config.toml
arch = "resmlp"
model = "self-supervised image encoder"
dataset = "small charts drawn from random numbers"
train_examples = 203450
image_size = 32
crop_scale_min = 0.4
horizontal_flip = true
translate = 0.06
color_jitter = 0.4
method = "moco_v3"
norm = "layernorm"
norm_position = "pre"
hidden_act = "gelu"
mlp_ratio = 2
layer_scale_init = 0.1
parallel_block = false
inner_norm = false
patch_size = [4, 4]
conv_stem = false
layers = 8
width = 192
projector_hidden = 512
projector_out = 128
projector_hidden_layers = 2
temperature = 0.3
target_momentum = 0.99
init = "lecun_normal"
residual_init = "scaled_by_depth"
optimizer = "muon"
muon_scale = "match_rms_adamw"
learning_rate = 0.0015
momentum = 0.9
nesterov = true
orthogonalizer = "newton_schulz_5"
adamw_lr_other_params = 0.0025
max_grad_norm = 0.5
magnitude_pruning = 0.3
max_steps = 11800
batch_size = 256
epochs = 14.8
lr_schedule = "cosine"
final_lr_fraction = 0
warmup_steps = 2360
weight_decay = 0.1
adamw_weight_decay_other_params = 0
Rows from block 2, named by matrix and row number. Rows with one number belong to one neuron. Each number is 128 + 24 x the weight over its row's rms, rounded and kept within 0 to 255. All counts start at 0. Numbers have three digits each. After the name is the row's rms in percent of the matrix's.
# fc1: MLP up (model.blocks.2.mlp.fc1.weight, 384x192), inputs 0-63
# fc2: MLP down (model.blocks.2.mlp.fc2.weight, 192x384, transposed), outputs 0-63
fc1.222 098:165179113128133140099147093128128157111109136124083088166098168157128128128127132128165137141146125092105128094128117128124117128096116161128128128112140058125156128119128145127106155133128128
fc2.222 099:128128121094105128128149133162115091088144094152183165128138128099108171111110107128122102128132128128133128128071144134128128181128091128111124128178128120165102151152134138148090128107127146
fc1.223 091:100111148128161168128087156128128113128134141128107128136162152128128128128128143128128152097128128124155115155149128123115104167147128122128150143161128128128104125102158123103136103072141128
fc2.223 104:149145149156128093129119106168150128104106128171128166100150128135128166158128128114151178128105089074102131128118128128120128128128107131155183094128164128128125128153128128128128128166104128
fc1.224 095:200130107139139097128120150128140194164128099122128078155096123137128154105155128128125128128084152128128146128128088112128135114155145128160157091140128141128098103172129116128102128118106111
fc2.224 085:082177154114128108090118072100128080097128164144132167083135149128143085131128150145147143110173123107128164097143123128128134130176122128143092116128156107153136087086164136128126136110121180
fc1.225 105:128128116128124138125169128146139128092128158107128128140137128086110142120085091172105133128128128140140128120082086128128128128092128148113109098173128128138128128111171117154126141128092075
fc2.225 107:139110129137105128164128128113097149128129128115140164128090135113128155115128165098123086084128144141104128178128143128142128131128148177103089128128120128129128133129072150151117143145132158
fc1.226 132:101122128128132114176136124090092128158128146114156133129128160114128128105161128058128119111161101159112141102128117128145143128128117076107128185129138097072111128170125128101123108128110141
fc2.226 111:132154092128128128128128128126162121150160116152146103128108092128115086186128128134128173128128128100128153147138129121085128116141128140153128111081079137128128154090163079171128166144091112
fc1.227 095:128135123125145110163128169082207100117128128149128147082128114156158152172118144148134080128153156081128128128099093128129156184128139134107128078101097128125128128170128095158128069100101100
fc2.227 082:144128150139112155175165091104128134128125128125162128128128128128074165128128098129106092137128114164152145131162199138088128128128113128116128134128160121135157115092128111165128128075159128
fc1.228 092:094144160144105116128105172106128128068062107112128112115110128128128128144151083128128144107106128141185138109142106128151145160128113128152128128098160128130128135128112128113101108129170165
fc2.228 082:128101162129128100152128087171128107128162125141123128154128128128113157128154191128126103172128128128128128151099182122134128128087122128101128072132102128123128131059128128111164150069133094
fc1.229 099:146133109130097146184068128110128128104108156148116128128088128104155126128134135128106142162128120118144096163128128107128120094128128114128099096121128157108165156122147161173132128148128128
fc2.229 110:125128128181113128057176145128093086125109102128128138163137152180120117108128116128101094128160133128108128128128119171128159160120129108128168110135109134128107104117128079128128073119128109
fc1.230 109:105154128097159128128115141124135088128145159128098128143104158128077128128095145120196128085118152137153139128176145150151102126128153096108150128161135118115150117088128083117168102128167128
fc2.230 109:123159100100128186128155150099128156128116096128153098135173110149139136128135128099118128157112150111081125097105128128099163148132094193172185125120164128127128138170128128128049152128122115
fc1.231 100:061097162138128128138136169128117146129128071115128128107131128151128106128100120128155108137098087128120124111128128128107083102128172137128116152121095168087102128168128101107121153118127128
fc2.231 102:159175081162133105128128134107090151128125128100108121128144177128148128128156125138123162128133117128157132128111145128114108131135128143098137111128128098128162128128075128128128128141128133
fc1.232 086:077132128084128128096141167092092117120158136090087129128107116128123146128128117128128145128128109128128128138128128111186142128128128168128132088166108079114159117156163122125174153128128116
fc2.232 097:176111128126128144139143114170147128128091105128187071128128128108119085128098134110144131128128172155126128171128174144128153178145173120128173128116139128160060184169078128155113105104128177
fc1.233 100:128130116079131170166128128100128127110128105170110128128128164110132182142128122141128112099126163161070131158128106128128128128134139083116109087089128128174128146128121128163144167166128106
fc2.233 109:096092117081148128128152104106128105128104132118128120155128146128159207128102144128102145132193128128184128166128128122097123184125128106163136128146128128153128128086099131106113086162128158
fc1.234 109:128090128128118152105135128094141128104097121158160132128128107128132175109058145113125128068135163128132146128128112152147137145128143151128155128140122154108167134128144172105179172128124128
fc2.234 093:122101160122104090156081144128121152123147120128128128096126127086128121099127144125167128203077121163130128150128128128128118097128133131092127112080176153128091128104132100175128116189128093
fc1.235 088:128128167128173108128128153128164120128125138120161157079128125101128109128128136128128149116141090131128134128128128142121128128140128148128092100128110145191116126081093128093128082128105128
fc2.235 102:151167128133102135128144128130087144139094128128139128175128128165176106144148139128114119131113128126136145128172116128145128113128128107158128143128130128077125128128178143128128121133173102
fc1.236 110:151142128082099128150086116141140128134154159128119173132128109128133157147172135064128173110128100128150128105130129120128128128128113155128116114110096130096116137138088128110155166157160105
fc2.236 114:145111086173120128128168165060098128128115150146142081106128108128096156128124143118165128116128156144098128155132134128125128130102142113143110174208128193194107139124138116130128128111104149
fc1.237 093:130146127144128159151128106156128151128126123115102128128163125077194106161123128128118156122097128140100128135128146128126138128089140102101145128128146126168143113074128128128139183128111104
fc2.237 091:163128132090128165128107128088153122126128104076128052128128128128062137128122154128114180122180143158128128166128128097128131135128132128165119128128128151096128128163068128128138128181133128
fc1.238 099:108130170105077109117146163097121118105105095139161147128147105107132129120128117162139128114128128114174132113128128117114128180128151122128119128126066106128147102128134065128118094136128148
fc2.238 105:128128115126151128128125188148146102128148143113152121128145129128161082092128150132128058157108072136099104089128152128127116130153108128107084128097128128143121140124128128063128128128128092
fc1.239 122:128165159149128146140128118112123128108137168176102117128194109109090100154139082146150128087146083090136173128128128148175110142128154128112128128162128129113122111160097122144119167177128128
fc2.239 104:153127128128139096128128137125128114139094135128129166150128128197168138131077128143165136120128198146112128100128100105082121081128136157106128165087120102163071095124128128126177150130128104
fc1.240 098:095101128128128147128123124128136157100148119150068128166128128108110105128135128128128128068098119168102128137128128164114154128173128098135128143119128169139141084129060128128134128112128132
fc2.240 086:082193101128124128140141128124104099128128111091128106111128126182173195135127128136128166167129160128128169104111128128165128140128128186098128119118128142136183164129128136156173128156128128
fc1.241 088:128121113125103135161128146120086140113128128115112081089119113146113145102128089128127122089188096134146097117108128082125128126107128147151150191128170106153162129082115120070103111121119103
fc2.241 096:121148128087107124128128128115142095128128128128145178128128180128087166128113123129128120164124146141137127128128147128134128099155078097133128118105153114128105121128128128160117128143134179
fc1.242 128:173092122151088128128128172164146128128109133128165128097151112097128131127147138069177098128128150084128136158145105170152076128156130156128120069112128128103096110150133128128084125112192113
fc2.242 100:068113128127113082101135065128128163093138128128093127178111128107128102125149114107128128142114124152128148066151128152128128128128128128156128099128102114128156082126116188121155102164104112
fc1.243 101:128128177128151128128067146128128128128096080128128084128150117128128128166128152128137151075128163121137128131128124128134144131128174113137128128128128128128095118117127128124103128111128114
fc2.243 122:110079142163149149151117134138128128141129179103151128109087150176151131128081128128128105143074071123128095155116163139128154150128101107125128168128107125100164128128148154098152128177128163
fc1.244 088:117126160154134128140083133172128113144151168147129190051174150128157128128128128128150174118107128108128112128143087156126128124133094154128124100106128114121117128099168174128128128104085081
fc2.244 099:115128100096128118128157094128196167128121105115131098145126108146128154137128128128115081177125128128176128125117139083145090146163116112110138128098128122150128128107148142110128128128174128
fc1.245 101:128167124124098128128103150178143105103147128128173118114128122100129092139152073141128128135128099082137148128138128106128152144128121123137128060128180078137096128138128128095105128128090140
fc2.245 101:120099128101128128159128178148128128128117128137144128176168113173128183118102124120111140145128138090117128145128138137128119150164122109117128102140089128081167143128128114128146128078185148
fc1.246 089:128118128128151092122111146090146075128128110140102128111078151093128100128128101131095128128120128168102180128139093144139105103117128115145149146128125132104142170141115109160128120137128114
fc2.246 099:156128111121128184095128076128102147128128145128096132128179109130121098146109126128169106128128134128116114126102150128112127110131116104164098155143128128131163128128163142128095128118128136
fc1.247 095:080142128128128072158122128100112143065128086126134125155128166115128115115149128128159128150142128130076128128128130164117128207144132122141128135153121128138119128126113094128143128117128123
fc2.247 139:128066104128154128089170135170137171114152184153128128118161146139075128128096117121150081115149127128157114128141128104164115116129117128118129128079128105118128077128128138117142125128128183
fc1.248 084:128133128128128128108161158101146092132170176164128128154102178117128128135128089113085184128136128128091158128172104065117090085128090128107151106148098176111128128128111128102165128128134142
fc2.248 102:150098128121112128129128128123117128143086110119112128128128130126114170123109128128180101128128128128128128136144137144117128095098122151128142128095128128163128162130153128138128081142128098
fc1.249 104:148137084110128128170098177168128170141128107128102080128147123104143128138142128125128175129130179122128085128105128117101158128122155063168105128128110157128160106128150085129128131107202160
fc2.249 105:128102139128111141086128141128138128114112128128128123110130067136087127165112060123133118128128128128178149132152128144128086128132080174128144128135090103128128157145071154128128137135128105
fc1.250 088:158092145128144122107131152085125128128111160116128141146112137111148131134171079128126150138154128128116138167148128103128138091104129123128097149076125131128149128107128128168110128120128138
fc2.250 080:143128106128115149117160142145170128128150104098111142128134128145128128128126128180128128099142128128164128128109128184128128128115119105128172123166132100128128151128128097070146150128179119
fc1.251 101:128128112093090140162128135128091113096128128134124083160114128128128120158128161167149184113064141087100128167128128128128114128146128128087135128059155185107111128167086128128126119094085165
fc2.251 097:133128170139167128128115164124139111129084183128115211108128128051154078133122126133128128131157128158140087077128128164175166128130134090165165110152097104179128082128154128128080097125128128
fc1.252 093:153134161076102078103128128128104112154140104158128140167112128128128112139177162128133118107128115119128105099113128140104108171128117073128109171102128114074128104128106128136117128133132128
fc2.252 087:157087116161163160161128160082136128148083127128148128116164128140145109128095104106134136103146128150083161128085128107175101128128148194128128154173134148128139184101128116102128119128128128
fc1.253 096:141109122128137192143128136133139180177102133160156146128128128147154112084148128128155121161128129100140128157148128116107101160128128120128106128083128145151117129144139132128151168137160076
fc2.253 107:167194164122105128128106128162128098148128122149114127140128141084121137128128128170126096127119128128128103113128149128166128112178129156099158127131065156128087128148157139110131085117159132
fc1.254 092:110103133125117081107128128151107112117109172099085120100120128109157118097128063093089128109110132155182128128128107087142128139127137112130128124149132180128159125149128129116171170124145146
fc2.254 089:128125128128128137117128128128128178128128128122128085090151107157061128125128107128165085110128128128117128145142128128112134128158128128182170128084168128187115128102128134179109128143117108
fc1.255 129:128128102146109108077155128121102108120122140106135104132151167158118138126093128140095109092166144159116140128095128128046099157128123128128109166128153105118128128128095120128184103150130149
fc2.255 096:128146128140107101197080125157174138111128128128128148093108082110128128105132128164161130105094099119128104128136130128128161136142135142156116079108128144096091128128115128126128173086128107
fc1.256 091:139126116128158129151082128143082101141128128128128128121128128101084118096128142128128128128128128172135128100173117105128124128116142107175103167176168141155102128123128128128128128122099132
fc2.256 093:128128145093128128158126128142145187034133175128114098135128127128128128128134128128128119056128128128128128148128165128154108133116077128126103158112128121098128128128082117153167128128128182
fc1.257 107:141154140121074128127128129075128116137065143111103163140165114128093128128139103121128128128128119138170158128122101098083128112128164124128085148144135128128142128139128110054120179125098109
fc2.257 114:142112140128162111119177123114128097128177115125116128104113118146176128128142130158142084122128128151079092157128128119110076128119128128128128153128156149144128165156188095128112086128171115
fc1.258 082:160128150128131128128143128104155140158128106128142128116079150146138136128189096128128125128128165147128127166128128122169166114128158128128167128126128100080128156149159128129099100153128128
fc2.258 081:128138126154128101111128128163128166128176150065154142135142128138140109148085162125138101115163128128128106089128129162128121128177128128106128127128151148138155128127122127128095128117128128
fc1.259 090:134129112171128128098128128150107123128096113071115095132128141158128128128150128145121084128105117163128116121143134112128128083157117198128116128128160128102146102078141134097128137128148101
fc2.259 082:128128128105128128113138146090081128128167190128145169128086128112080123170128127160130133128141104146134128139155138135092153160151155086151128122108140128128128128132128163128149128097128128
fc1.260 090:153134095128145122122130126112091108098114128153185156095128153128128128083089128128128128146093142167115108120128114151142151128081149128098154109128106149139128184128128094136115096128097138
fc2.260 091:128164171128128154089126108198150163092156164108075136131118128118110128137141059154101103128128098128145131128113095128108115111146136106128128139150111196164128106178097159127128127128149128
fc1.261 106:128133102128127120181151128139148184128128128143156095128096128107146128140128105158120128113128188194106128144117147113128122119174179159203128128124110177094124111128128082140111111128128124
fc2.261 089:141122128149128128128079106128128101099154135128128177128151103146111118128113055121181128109108097081128141122154117128083110125088055087101081109149128096150128128128138191128152143126138122
fc1.262 095:113128152083128136156107115098092128156128111136167141128107100094168105128143128118128150160128119157118134125166149101125128128164128121077160104128128124143152114120134128103128121118128128
fc2.262 079:099151154128128126144128128141128128138154128128080121114123191107153146089113109119128103128101185083130139106128128166128145136128133163152128128082111133101127128107128167212156109128129128
fc1.263 103:128185128176128115139113128113149151099104076114128071172112128128124118094128128128128097103115086140156128128128128135112132128128113152144117137086154128090160109128123121128155128097107184
fc2.263 103:180157153128162128098073128128140090145145128161146168110128156099128129174144128128137179097145069098128128084103120167128110140119128128146128093128128128178128080128150128097076142110144149
fc1.264 095:128128118197115098096128128147128128079128128113133097125122128072121128128128128128154118218063099159091128141156109099128125128128173146187128105144174128128128128128128154150112119143128139
fc2.264 104:162077128114146112135128139128128137180171126135173128128059144128113172147140102128080144105155128123128133128118128151128120154156146167095128166082150110157108128140128154096107112142129116
fc1.265 115:104128089128128132131178132144084126128098102151102117114164128128128128121140122104135099083158128093111102144142127109129128128135128128131128092120128128187128159146111121103128128098128133
fc2.265 110:131128134128127103128097090128156144074178106131155144128114123116128081119099115128109187150131128095121120147191177128128138105113128155128128128130169128075152128169092128180126151128105165